From a checkpoint of a small image classifier.
Model: 6.07M parameters, 48-pixel images, arch vit, norm layernorm, activation gelu, moe expert_choice, num experts 16, patch size [8, 8], layers 10, width 192.
Training: 15000 steps, batches of 256, held-out accuracy 100%.
Data: trained on abstract colour fields from 500 small random pattern networks, 203450 training examples, 18.9 epochs.
Rows from block 7 of a small image classifier, named by matrix and row number. Rows with one number within an expert belong to one neuron, the router's apart. Each number is 128 + 32 x the weight over its row's rms, rounded and kept within 0 to 255. All counts start at 0. Numbers have three digits each. After the name is the row's rms in percent of the matrix's.
After each expert's rows are labels from the 100 images, of 14848, where the router gives the expert most weight on average: "responds to" is what is common among them. Only what is clearly more common there than usual is listed. The data: abstract colour fields from 500 small random pattern networks. In brackets: how many of the 100.
# router: router (model.blocks.7.mlp.router.weight, 16x192, trained with AdamW), inputs 96-191
# up: expert up (model.blocks.7.mlp.up, 16x96x192), inputs 96-191
# down: expert down (model.blocks.7.mlp.down, 16x192x96, transposed), outputs 96-191

# expert 12
router.12 097:154159074075098095146072101151088071164121062125113160121142146144104115170104123141160123179150133180148144151199124155127093149087118061125185195143150144177150186068136129128119102138118091148190131061093144090101149133091082165110149109074112128087093141095120144133145133154134091160
up.0 076:102056150157116126116139093080183200080127133158082116179093126091111171081188122121084085126114110182078195120133121119140131118145186111107161139072147116063106046120128127138080146153047108074104215147098103133098152146135094091107166149150195124171132150109186177095106158116161137141
down.0 069:094093095189074135167127094135158125157157099122166130156176101179122096130147143105179101066085120167104163126182144109117096169137089157184178118180150107149156109084159147092102139065132106173120146081156093138128087167152071144156136146156140144119155080087173147107152089122114133187
up.1 079:063119165123116080171100157117134118115125190142164158142143141123163157101137175172122157106160158100134165134178107114094180149143184217132136146152111077159146106159154201160144082140161140126156096117120135106138091070101111142166135169064140082116139204109135110158109132090174117097
down.1 079:056078115102185164126126108181102172144115116068129160075114110131123186137174129170133189104077101133172144080129123108099154163208137139166086125133110110101172149084079103087076082153130198116081087085144104085132169110149078147132194119098131136179130132108051061190135129119127192081
up.2 060:098084133115099152073104132122088064070096161120129104146169107141115148101127125106115104024143130140174144121074138086157116111097132155210139059155118081156099143094129159206073141115136179164150072076064116178117125118177162104152103115138110066107140114117114105128120151095108126114
down.2 064:094114132206108116136091114119132182150099167097120167124069121158164087166105089126106109149103102135193171098155112159112196187108094079183129109140131145137132142118121109092219143169172070136102149108106181017102112073079108139119132123096139125138042092122166123126141132135164146115
up.3 109:193152095131163046102054090143100095156153108132118129101185135127149068084161094147118131083088148136095123178171134168138151144168119169157147112147123123137159142150121167155067143133132141092088068128144175108170144104142107155142102131167069110065137145151090096141120093123109177136
down.3 117:124138118098135197205169133114130086155102138137167153110163099098181060145075125153138107142142109097167099139101181092116109120165145141128058101118175128134154055170155131199121080100165143123149044128109129081145118080126120110181111141162163116177148159137139155126165139170146128182
up.4 093:078142093111115178122069091128125173053147137132113102116090135090145176118170119128163104137078087114100143144155153122111127116142135159119167097086115071085169104063106175113095170183116095136075142158128075136180085166161106135102212192121124188123204148114159109159152124109125147171
down.4 091:199144156182087161134132109119178109155118148126190137106187094099118171162144093163108163070078120174121106163152159135156124082124120205173112087133122117135124099143112108152101143098121119178136123181160137145084117136151084153120109150170189129110158110134153114116100179143109104162
up.5 101:151125130089177161161178132142202126146112107150194189120129147146125142179189191157087093144147102123133151163150150129162108086202107166170130117155074145155149158088134102143167092154145129162147155115118147094135144116162112085142094099121164123098152149146148137126143117148124100121
down.5 097:098087078091147115127130135121064146086145106192084175163120149149149155057089153127145107109059059093126131119169165068078063174107119090154166090140083128104164161156072197103064121067116115137121101151108110169105103135109158123137159169123183128133108131130110119135137078108150141056
up.6 109:096083094114103152129097205155127150141100142136122092165133154170072092085138135145162088161134163147143226143121096109120123149097106165125174067095083141111156142200167120155151087118149100112108171122082112142139126143163106116100159135146140138143168157160104138125106127175105108115
down.6 107:133061120174131128117095076160116177142128180150126167169150096158097149129113149100110168166136116146100143129150071103195117118130109154156193136099146124162150120148092098131145171182087143098138122105140111131114113088146132077112102166147152086164065125056115146122097113136059123018
responds to: fine detail (43)

# expert 0
router.0 095:155062128157100142125162146089186155174181092152045142149138149127140141079118110175127142199113065138146176127171138196092197128173149132125139115118149115108196130132194168123110110128124109136158125105109096135152113106170117165156103127179080170132148128103057159171092135085105138180
up.0 117:173112074090126138132190076115156111185093137119116093138117112126145149174137125153181133197128144106133119183075095133180107177061117040091183127150106144122180156087107105085116151177150119168157127095110152156123087177111078100164130142132143153133178132135108187154093157201125089031
down.0 120:157092134118179079125168068153122146075178176108134132134141126120075129114075076085168088103150135104079119115129147163156080183157111119153162078143145200118055075113141141149140089152146160140156111072116064088221080156159150073169099153085110108176131139119143170149137148164114085111
up.1 084:125161158165106158159138123104098169145156161037150152081102121128189086165141104122146070146060123128169154082070061074101130143124042111166148135147127105119106128128099098134119169149137179100138112095197217108133092049141102137147115143107084112126184080169172086136171134180165153116
down.1 087:184168145100072097178085174134053109104124080152109191114121112178099117101146067129132184113121108084088064106122190153127109099164129090113140061127113113137149124145137145089105111096171184125134123120111074107128139162140090190169148090161144136140192108102128146136164191095153117157
up.2 112:149146198166159144108135136094114172136110120130073126112172131141120093161159112110154146174092093138141184161082103154132114126153113165123063126109100168057083153151079076178139141141129124146111171106094083156124152138064062108119169114110115114066124124140101117119168160158126151172
down.2 113:127104118150153134107170120124159081088191099117133150148122094160152149131103077075107175129104065126213141161168134125070193141117125116136167176109090093105089140068178125174173083093097169117112116187114179172151110191129178137149096076093166123160166135145127174137165110147091110138
up.3 109:136113058162092122114151104106116088111149120133177107147084170111147155085126101155176132059144210143129101079134125167178175087186068138121090122127112124109133131183100113143140155160136151155109126109151107093175101069159132118128144102096154168196193064167206161165120087107137184100
down.3 105:140136111099115077135158149159072163102150085079133183143109110124142118207119131130065072119076102084105060051124119132107109112042142189114135134099177126119159097081103110117150119099083110184114130083094040171101161121102133134140087144113165064121158064117155099121141165104180120106
up.4 108:176108096128111084107140140141193122099138093173124148120076134092118068141131174104138173165141088168129130120139094121081200123109174095089134134177137120123140103189110150053183065128134106159081089182054107148161099070108152135109103088114118145088133151094113090091141159108122139131
down.4 103:161204070160178102163170112108117083167120186126164104115097108163120160139149166194119145108118091124121175180145199112128174078087128141145138128091142123106122127155144113094123111121190190102096136099119105119184111163183116116139117136105153136122105152152098135120172168138130184092
up.5 077:119171163148105120078156153102175132148114128126159048168139097121213103141159100125168062090204151149113191148144107185107122116100095088114149095116115116113138101130124171112118083098068078161150165169150144124117159101154166119093128153121169130148119149135141145126153131140173142114
down.5 075:122132204120085165127147083125164166139068114133141143055144079116130197116121167115111139093079130100204125076148181096114113120136112192136096121186205128146110140189083121122159133140164177159141114078120070054152181166141128128084120136145141121141125053165132145106090146192123084116
up.6 108:164105149120128152135091082126169110170130116122161101138136151129105165200170163173106161146154116106097150080127109125092120078120134124081172163124118139071122149122066108079097110155143105186169157068178140119095135126128145105190158090137115162076172179118083143134120139123134126201
down.6 102:095122135116131090133144098122143134152102139129145061136162141111126110158118099120058117074144103139184141180149091111106104191083150145172119095116117134123089073148109072177160154194166101099100094113137111102159122152150064049163119137165169176191077110137163135120191068135157122077
responds to: fine detail (35)

# expert 10
router.10 106:103113067126150138153126105157115100144157083153118117175086146133123152100106113188093157131151119117120147164136083130140131149071205143137198180191129112172157168151170145067142116135106128111120090085066098128109166101115153149045145130056181135111142163095105140065100075138110137133
up.0 090:141142156147138124138150146164124150133146145123180140083113180107064095135188154100137106122126130127132146144089156096130036126124149094133139130068185150100098141155060111146065127097148104175113147093111148105115073127079122101073134034091114128122187144102059055072132148120127173070
down.0 104:119143135105118163105081125115089133128129103143126131161113140125180093123120131120163129108094106140126156157152149095087132136164167129088114088114139101143221136155114081099148104142179050083118092130057147072117111101123192104066183108136168135156181151117113076149119142135082098129
up.1 112:111058107208133091145156110097139104178146139145077081094160088113127151102136119104090160158131105153134098115068151147154083091170159195138122157142067131079132143255131141142154104148105150147114125106130166130109109143098160148155138159092114098128152145112153153112116126117091124113
down.1 116:152097148177138170146154103173160115127089136126138193141154102110121121150162209148105154108154125115108121122119119148154183101138168085155198087137104108084107082154114137132125170125174146108117116126109156176087163118114061091125129112127097080172096098091080107107132075118108152117
up.2 120:094145087123164151123156073124125095100125165158129106109166163111127165139092110107160086181095190146138145122161153188178128105131096118147159113162153124155151142141165103189101120173089053123110098130177117154107132111107167124113068094142133174162151074149147105124127176164125158190
down.2 109:070183095137150142062111098123143054132192108100129144084159140113141103204184103201102124146112080114178175172126134100117131074142150132109207139104099130147092179143125144137118121189138114133092082154111164165090097088182156118124158162135172135140151135081086137141163123123096121149
up.3 100:095115108169075117138104112132154094148088152151184098120129076165093097133143110108153125088130140149159116082092128112130139093083185135102170171159100071139115123088111120082155144114138087162143082149152185098198104121082106137159123189101097129116132144162103128141156155185087080164
down.3 096:181095213131199126110107112147136113145168135105171136094137110136133149128095121128086185116171129112138094187147144134151127129159057170189103128093165087120158134146179193035139102146116116141120122129162115155183179140117158105149174130121118132116216114110088176107138112136106110142
up.4 118:155079161150127132151154094095164105068183156135135138156137126095079095195121103191141121101179144087080152119094138154127126128155166154125105114140116150099137111143125117128142103163069176082113086111143142158141144094142134100152089102146134089129067175105114134080105084106109065108
down.4 121:132139109162119122105143152132109159053148103106181140149123090146129054177126136076089140123099157197123101084076150096162157106145148126169136126167142097148107098135137173138174095077137130110114106171081192125132146069084145136099144153126080113117123099156174189125150103091153144083
up.5 099:155119149165172182159144137116143127159144130079071121088121153116102101086137069166049111098105109072095138107172148183083104093167122109097076150121171164107168140139114132145169101106112118119109114158131149152111078098159118127151092044111097106136105150160125141171094147174152156085
down.5 101:087144092170126140111128104143119139131134127179137132186164086105142133139115100107157117125129130169142139114107106114164157101109159129088138128157083154129089093136121052139100173140128150139182137096154187120138104097135093080124128157077135110100139136164111113111113105125106181108
up.6 070:177142111119113124107114099073119077194132115169110117113152127117053088209141141109101115148095169131177178134109160106085100132118087152102154147110114184099161108097141089120138150157173171083131146078128077145163166176136107151108099135138128219102124183139145059118151155132100093118
down.6 078:109147102153169126134104116152136151116108076102094099116125105121138075099068150114139102117151109134151156184153177156117176126109096107110113090087116100081130143061117092086124144122133075195166139145088147130127146147107109099154196123108162137158083106127130105157100146131147139176
responds to: mostly blue (53); smooth (41)

# expert 15
router.15 103:107147115090138122090113136204107155120134134115149145146115086135069112123127097124151136124105144127132086077129109111145127137086165089134124133174080116079139046110080078147089161104166155135151089164097077150188157151127100150162122173134139170185113152152172079108182131115126162107
up.0 091:184065108144120191125145071110138173123153052100165090129125149070115144143154092075099087149141106164137137148097117131132121117136070130149158114156100131144179173077117098138145147131146114133091129138117145145107171153154130124147097151137114086122120122135088100146112048167129196110
down.0 077:132095140164149129092115122175112121115143107080074184093118095166144123079137122105140069177110218132146168110170096114127103159109180106160083098111109126120132097116125141121087118173106145171140098123105086140049147138114138138076180118090179088100127098096137174101141172105071085093
up.1 068:127126099138150164171149094054148110148166038181091152160175078108092131120125160140086181124193154159146157175129097100151111107110160132101154104047144142144077174119114164152136124134123071142120109152112104113086094136122101127118120111121145085133132160168111146100126133153159157205
down.1 071:141068117092134174146151141113067089039125097138157101138090157086192166138128107114178110138089131083076107120161114066160101100107157150160152119112125162156154102143109112122080100149105109147068120084153094135165089114119164136159111113134114139202113144116188111067083168141185171130
up.2 107:121159123150130107086166132190098061099140124125177108090160025176127117158119149142143147137160164114083087129202131105126116123156166103160098170109203160099105130112115072153172135119147108112081142173153177120130145131118109115067162117103153111142152101154130129158127157092118066100
down.2 105:144115134145143140157095145097089101128130120162116081091099167129161090124123152119113172098093118084127180126102105136166151135109149110142111151168075168142101184107136113091138136073190104126126138135127158172098117112194116142173111062164051152127026148125114226085155120184141159163
up.3 110:098130121198090086112125132130129120156096132083148109133123144135125144228153099098112095114158149114107109109104139142121117143156144132081140114094092146133118159115126189127153152146113121063110180118089154141136135117147094145134128144190124113089142113098136145131094098027107100102
down.3 106:110080208096130115176077058070107168139148121158081132101135129142179073098144139186202132127120106153135189064111141136113160124121114086090149152078160141145167154160104124150131046110176127105161175102060144120097154102093098149137087156101097155127155086142098109049088139059142132139
up.4 127:134115128115112100162117170076126161127170146162102103170110108065085096135170143126115103100047116076160114091152156187096166121166126139095112185140100118122183132188143164044140138112115192122184089131116126154157113074164136100173164129126152198139132142093120186098132153132101126095
down.4 127:158141127154091152175153125139096103165136183155133140125139147097102114157116192114164099096044093155080084145165154120135112116104120122111157154155125140118090147100129142104119111140160087115171179105123133156147150136160113081123203197108168102142120121159154142121110115099136134088
up.5 107:142106149120175124083091131104081092135127128133138113178182145113117130104150142117110148132098118163126145140135110153152157157117136085167177115074143124160105173117116140120142073128152086138201113091130071109134089100134097108201161185130135153104139111128124094139117103171060179174
down.5 111:179129114149166123124120147141149133111134143077126121108098114119053095118111184137162156201113151144150163090119096144060104184102144132126105100146099145103159151167180191155117162136121109099088124121065170138092122146077104102079125109112109128120144123148155125115135135082106104147
up.6 110:173098115164093124147090136076058149076140100107114138138155121134110157127173147109143164125086118147114093149129141202116117146119083083130232125121071138132121170108124164138123180151102066145189149094145082130179036074087074089121145215157105148169123101107117120116168128121099135169
down.6 116:160220140159136094165126184131090126157111114153169133137089108095082092175148136132156087114137109072123138055118142141087101125154136157089122102116067150088106111207111130124143131150133197078068149157104146119072124084158109141069194131142143109187116090099171062113077140099154099121
responds to: mostly red (87); smooth (40)

# expert 13
router.13 094:126126120163111171109148101131110160146122124147087129125084107104104100128119123176116083170161144160096127100172122119163100134162168152094058137121158114138157134083144109153148117150106086164161166153153086149147231141098176203099093109145140132089079195154117127165100157113117140076
up.0 117:065064200143161172096120121077129051107139087125067081126136184148103130113156133128131167124187148096073134144134100119154162087098141176170113139090121172145112120121120070106141149106129116144090173146146118141098093072100157164057128173125154136044126159132142121074115162097136097103
down.0 118:140128169095196144082090194164174163132171120097196136102080145116175127103125095115146140104135101120142111120105102184092105136154138112128134071176144144074077083142104154107224089092156124165059116105123118150184091171156136097158149126121132090105171139168108102073142136171096097189
up.1 107:096147094148148064131092122140160064130163067121127090122170217114131133090119131127089123141109186117128098178146092055112106129143156132115124155122120149128106119082112177131053155118104084094112124142118104100111094142131131110110163071140119119105144130088113192120130145066156120152
down.1 105:098095146168148145110148121124108167144139112068117107147171149111139146075089116158103202099156191140122111114145131164182141139176091088129122175141135170134121119076071106133178124163127131145122129116129141120106153122103093173118184135132141030126141151178144132119126152067142132131
up.2 101:082153125153171101162141087119156054159137117101144092113183178162148119121143171107180111160131138125095116139176131122178109109102117071178164135116149112115125188149183120086179166092086009145132143128118117141092080158087147118097142110099103097126104139148104166070101136177079149154
down.2 102:146176179164116125113106124139095132118100120132171150125160130159134103111137084129065168122130104144172064195073140164133099131190097116105178165142127179103149111073066119097170121095097115102080136157135115192133135185116142124099151154174134118073130105170144151179174096130126111183
up.3 103:188134152153142156094104148163108102112196129140158163086131154183115177123161077121094135121094129101093099129114098111102099167116171082150127117187165147129131168090106086113034102106182116118169192130114151107125077170113144105111086151168063159138172179152155090121165152130209143136
down.3 114:173082093151104111097102158091136130124108128127121077133142147116168117083227138083149105158145178129157136155167127084076100111096078137076124127120107151090200137118181088146096119113149094116174151157101135154141140175113142113144204124166123118124068128129077155155122150112106119138
up.4 107:138121060135119135128119075193138074138137113105084090147151132135116082153107153108149132191162238115104136164118147096150126173087152157169126142104112171187122167110182125157122151126081100104107137136083128110087122118120133147169139081158115087094134096071136164101156194228128062134
down.4 106:160151214086122121125133156153063136165091130155138149093129114150103093115099162143069161106122118099095101089139145172144103098125100058097123181170180161080147135132094123120190195136138207163086183097133142127124123128105111181154170134113187142178093145177091127116141124112101091104
up.5 071:127087145095156118090091106123121170170079122146112150132141110131109099140123105148162132123104162112121170165128114183139159110159180093123158129122067161156117112157123146157164134123167144131143139185085157188077113063142057074106129184122103142127084082141082147117139092155104130136
down.5 068:135163142103083136081111092138139091209117150108108156156081171163074157152155113180126202120104145110113149065142147179091124135100157163184137156129123159156141131167183121110128183121129118117192114115106056158138122149134154086140135199115155156112083139115129096118143146089162120127
up.6 086:165176162131126129138113140115126116070159136080175080081172183089148175127115075149117169072115108083163161152094096122086075095078125112169129186123089099135171123102168056143101087129138188179137096120148149067196150085176100114180119114097176139104168183108122103067154132104146127096
down.6 096:089076071089120137128140090114160085100141103168179118130172113122138155125097152127123172140152109127147119156179102169132150102119118132182104127120155136177116140130100165120096048164202169122161100160117112165217059117165114138167126143109162092127138146137090147130146147088143068120
responds to: mostly green (41)

# expert 8
router.8 101:150110170112099191132152105097109145120079118125152156191140100090141107157067158132105146140125164144138182069092113195190127153202136115164070130087177192147185125145190144124101175094106153089134099112155102128106182103115113138158113142177122149144124085148101164132124139170075126078
up.0 091:146190097089157122123111209165137132124103156091133098142118149107110125174110152113152129103134115071155085099164114076096130097093090142128118139125140123111079133158124093067127123162123199099115058090105153082210101129150175114147081147170137188131115137183142150163146123186109096101
down.0 098:119119107143194077138150152114181137125151135129093101130111119151128137127142090136116057111067130089145178106072110139137149137038081102115129171113108173090147127112152115203072146137091133138136114178068099153124143139107125134116176148113137104129143108133126082136145114129104122144
up.1 093:112149160097089093122101138164117171127189112165081164144087085139147134147120131119129104130165121095111114134214153119156110065104150120138113147140166117111156136000144137121181146143105103183124140111145183143181073109142184176132142082120145142130109131119088163155129103129139062106
down.1 097:136099185121163151105164162139116175194073111140145119096139135160141110117094087098095122103109147106144128115125136194163046080108101164153125143165102108058107148133146141180067133122139201162118112108112104147086098147111141153117140105189178081111078132144149140127109159081195074106
up.2 105:114137121213146129144159127139129117100100161105136138149120148137110035156108127090126100088116210136136062143136090143160093107160108082178102137124155147143100116165133123244191131114106194055166188099094167109100143149050121150123039113141130114159150109067119149122194134147101120124
down.2 107:146181124155100103133129078172028174127149142118096144133108104132065094116151146170169142115159078113144176172150102180122126209094105091161093146129169148070142130173091176107063043070128136159131118092147110141166136085178093140098091157122124055064123146065102126159110140143115106143
up.3 082:125094124092157133106155102197083141159142140167103106110070190129131126107157120180104106080085133138172105104149116071099089131131125129108133158097155102128125104065151100073173149111131122093106133144131152112105150090117127172213121100140141157165058174124136155122166140140050095131
down.3 080:181131128104077153115132095088126147142113115100070165058133187172126181124155125164162089091105114088191124159095141191130106084118052164098115128135118136121151156105159120124110144126097143123107134154161160127086163171161141133090125114150205142151131148119105181129128114139135131137
up.4 115:164110117118110196095164150125119185153138107131103096133115147110133172116155115166098145131160099171161163142116172161140099099176157133108163073139128072121158062116136189085115102120114079155089073146145081124133101143120090140085130184105165214174095062097167158122059091080111115161
down.4 100:172157201127122106120178117089160158131095107113081135132157143108104145145132142080133130124169073120180120099083162079052121123154154139114145098108121116154146168145194054127120116130109177111163139124093161099179183105111168113149146108102159176076103099140143107090125065127125109096
up.5 082:160123167129171124174198118151173150136115102099133135158168132142109135103122125071099163148146113125115194159154151108099107105129133112132120117146114152112154127115101112127160083203126144148173117178105139122163069129151075089096136156112115079145140172140113120047155133124064116091
down.5 092:153096124129120114154144135081183148174093111116154102165122082135110117100121060112065155139116158134156165158077104118099156142106140133172095135117107151163192115191152106136062149103155116106177147157136104112103117193092136118053149130083124098098043107064102136148177140089086195186
up.6 074:156169115100166119103181099140133152144177129104150123154168159188117095186136088109105161126147150144159126107139148124122119145110181141148157145098083157161170106158143084144120102210173143168110158064116156138114136150117117088117217099066111142123122120150145109127122145125050129160
down.6 086:124125118138090150122063107080117132199120145169101101058176184136176114127110145068128146145127150140134083152126166180035138141129130116176128109074122139149129114136087139131163130115173098116125101103158127145112106155182080165145126124042119089185117126138102169166093148147084132187
responds to: fine detail (75)

# expert 7
router.7 108:062093140164137158168194118083054114197163108132079076111134132118099156130151119131086172163118136129089141121038105141193103100093092179138105133111107149131111103153135074158157109104122132088124076103139118068118105108143148100080085111148144124127164144120162174114103184203150128137
up.0 099:085126167067149169059052115136127131140164120069097152158144092097121138093168094126132134134136130167141166126163152085084083167123070131163161052143147120118126127056149138143058118111078130130141165101122153073098070152109092066140193122106104139111138098099130110131149151176115167186
down.0 095:089181204102066073161083097140096167132099117100076148177178093118141103131109123092118111122097114134104146084181143122096140156104139149082140092125121141130124148141118138028139131159125125112167152143111111073085119123131156122094118077126102187148100205107102133156157112190056167131
up.1 101:097051086091117078095099146144131132174130132101110178137181153171062103122125140128150089137126097099148136095163171162125156124133124144121173114120106184183113130170148108106171139133087133099150135068133098115227168111119181165126140147163157146119114120098124163120158097160187087140
down.1 109:074120133184078124136139162192199147152138148121113102064179165138149082221123063143153186168159173172160116135130148122132142084117074060135195141098110065119122116134152125124168096159105138095064131129069110149154129141132089137119124116125158136116152087099109127076128113128119139105
up.2 099:134130115115132098140123137197078161131157201153135138120114193049142088189173058134101086131096123140131128210151128136114159077132117106086109161093112096161120110060107103156132186150143161173174117149140103126149155151137112141114142107105158135136122154146164120179092191103120142093
down.2 102:164122125095167186148113159114174045150087171118076088149125096121156075077172116167122172113081132113198192138139152162161100074150077056115102127170209143086164160129172139068100099160163111111138149106143164155106150116177161069146124136093127116149154083157093135144112205084102142088
up.3 103:137151190162114153149139131095125128180156145120184145079113172105134111173176114079103151174104081115145104154114127103147122125117148190100134149124129138113158171143079168138153192153136060166054118101091084145096158220095102151131117129114095127083131144144138118155129140125111120145
down.3 105:141078121108122128172143157182109129087155164200111103092121112132115145091135130139170114052056150137196158122121150102168092149146120105157136132121146189183109171141099116096118169147141161106123149131145109106161051081088123080120139102095101152091140144156197132129106175135095154139
up.4 079:136147110079203080104087154123147094096157100125091155124199158157106116091078119135112180085177130069156102142101140131136141170145155153100094152123132191093153170128133116096078159097124092107165134210091114136121128122123156069162121110139156091123131053117108133106065091181108108151
down.4 081:116133070128134138134077135131110104120113124196090175207159203110131122151125095176099159141138138104188112135116130116139126108127149191071109124127135106148169126093118114149077148081145086109144123146079134120040106160169138208113105140126121107136129092126137150200115114126101066110
up.5 087:104122083122171091124117105163121111165213140108123136124119077134093068132155153114141178080122146137092097128157165094051111127116102134093149194155143127134148102109125090125106197140172105189141107158165078139133093130163123133175101164091087127067101109070144159124136222131132139200
down.5 093:161088114149108159130097111124120132107124097131154158197073081149092122135125105102119118113100121156206179157094154189119165138172086104125078190117140144132113153073098158084115140109142129163115143157091111177150121080132203089108062134167071082163169084178095128138128156164126145176
up.6 101:123145077091151158126120098166212097117145124116103159205134132107142154167109103087176098119144125090134062159104113146150128132157118144176117112150107118122118117168091131162148069134116136084157145130131120144145116130124146155127119117138151059118109096147097186139059110087196127121
down.6 092:132170030149163103171134160104109118137115125136106102119158184134169128115166078149165114121121155057065161161125130153160088190117172131114150062087126111091101157111168132157160097076143119154113145138098170139097077146143120173123095119074103182165173084153143119130160131134080121125
responds to: fine detail (62)

# expert 1
router.1 104:154142164168106146155150154138135126143075169094096156106124097138147137126148170063134084126049065139136059129095158122153155121167098155100158098073093115125140151144098134159107132194192081123103123116147129104139129161176075161140130157145101122096187117139169123158147132076110097149
up.0 105:087140101159135158195137143137116138084126133110169115096137145067155149155109162123102121093098122119085117074108102121118118105098138127167099102206147121159192201125180162134125144118072157089114167130119209124198112094147117131103092167107169108150178132161046125156122122102132069109
down.0 099:057137146137113173182128169080131131145201131192119111088145154128098170103105202166091164103125085141133083109108107147081090092096139183098135140143158088144114042119141162174130108126041134171134128141139182122133123125167188080156128099141110131096092123150146106105158109131205079054
up.1 082:145129080112140134131160111099147160140107170164109126133150188138092124132233112159124121115172125083139129101079111163130089087101091145162080094104078127115198137196133129175133138123098157143141116056110121110143135081159104134135153119110174168088079167139141193096112150176167135173
down.1 080:156149174069123120121084140173141110173077145158181168206092106148160184141117146117142138134134183126135096086120121140116116116143100104096158128207150144177089155145134175154078162173189098105154136128137144119085089126122144150143157081159166188171089164142130094225124147102134142121
up.2 084:141141166151125083103134100104107133121077114130160122116182103182117079085172107152134117126068127107112151126144164159151117147119215057149119147144158123133144116142145125179163132151133116189124131111156122110115134135125114115110129070108126110145186101165138074206114117081171159121
down.2 085:084128167152150153184132147107124218209122089160087110195122114117157131120103141133103124124115142136080139116094101163147128144105084183177100139101087100148100152091089112148117204098108136156141150143083189106068072121083094147101149164106129145116108163161139156084128156112127113142
up.3 096:142132026088117107150111157187111066154106121113163092117108121129124110185121145181158074187145110127109157114111167118099139099109152067149129119138107105116103122104169146135162115160132122114128101057119137075110143135128133136198200162123218120192193117080118127173155057105089053114
down.3 090:164164130168152122053137105128097115081162083138151122126154176175118176092123150147138135151122128131144121067115148137086063079115110146126084177175083140118112099181123078126089115179070139106086148095086085169093141141180097072148149154167115116202100116128104135168147120121159180087
up.4 090:138175128087163127091160095126163130152179088164159171132116087119091173106117141175135132131164194171098138119120141115115148117051114183123141124111153043151096137187083161137169120109097119100146191085159108120113185122118158164094150126130099078100088123120115114174099100129125177122
down.4 091:074121107133107120098105103053177137147122136096133151096150127173142175192102097163133185095149123118135098122153200125106152123111081088158123139168121064154129105142172182156141138132114071105132157178104075184201167159115119169159093159155158114173078090136093109114158132103133098150
up.5 101:089121109133144106103157115141113124099131108087123154196117052129092133095120107124153171148133109100134132057135114132136107079156115137124161193125135138087120137156143154162144096151153117169076069143151068105172023173127084165104099125086072151123108104132104025165135127100130123147
down.5 098:147142100177164126107115149088140114146109070147133157136126146070111149153175105130150175186154099156079206093150186119103153116130127098128179127158141130147071099108146159183164089181101125113106106165113133161168129154128103096137075127126163130131168131130074108147100225177142116098
up.6 113:143138131083150079133135067197156083127124120104130149127100148138125121216188119074153141140099153092144127106146094121129103152134111174139094110144064121091100015135111115141110132139172181125078164103177136120087145131068102139105101118112162111092142166116131079137140106186102112117
down.6 107:135126160080114135093128190152160102171123067099120143151174142168155138145128178108130127156200099088108150149097148108096116116094116076145143143131070151124093151080082067138132119126098174159140098134070139078128071155087087107135117104094151167136086122126142128124159144137142096086
responds to: mostly green (30)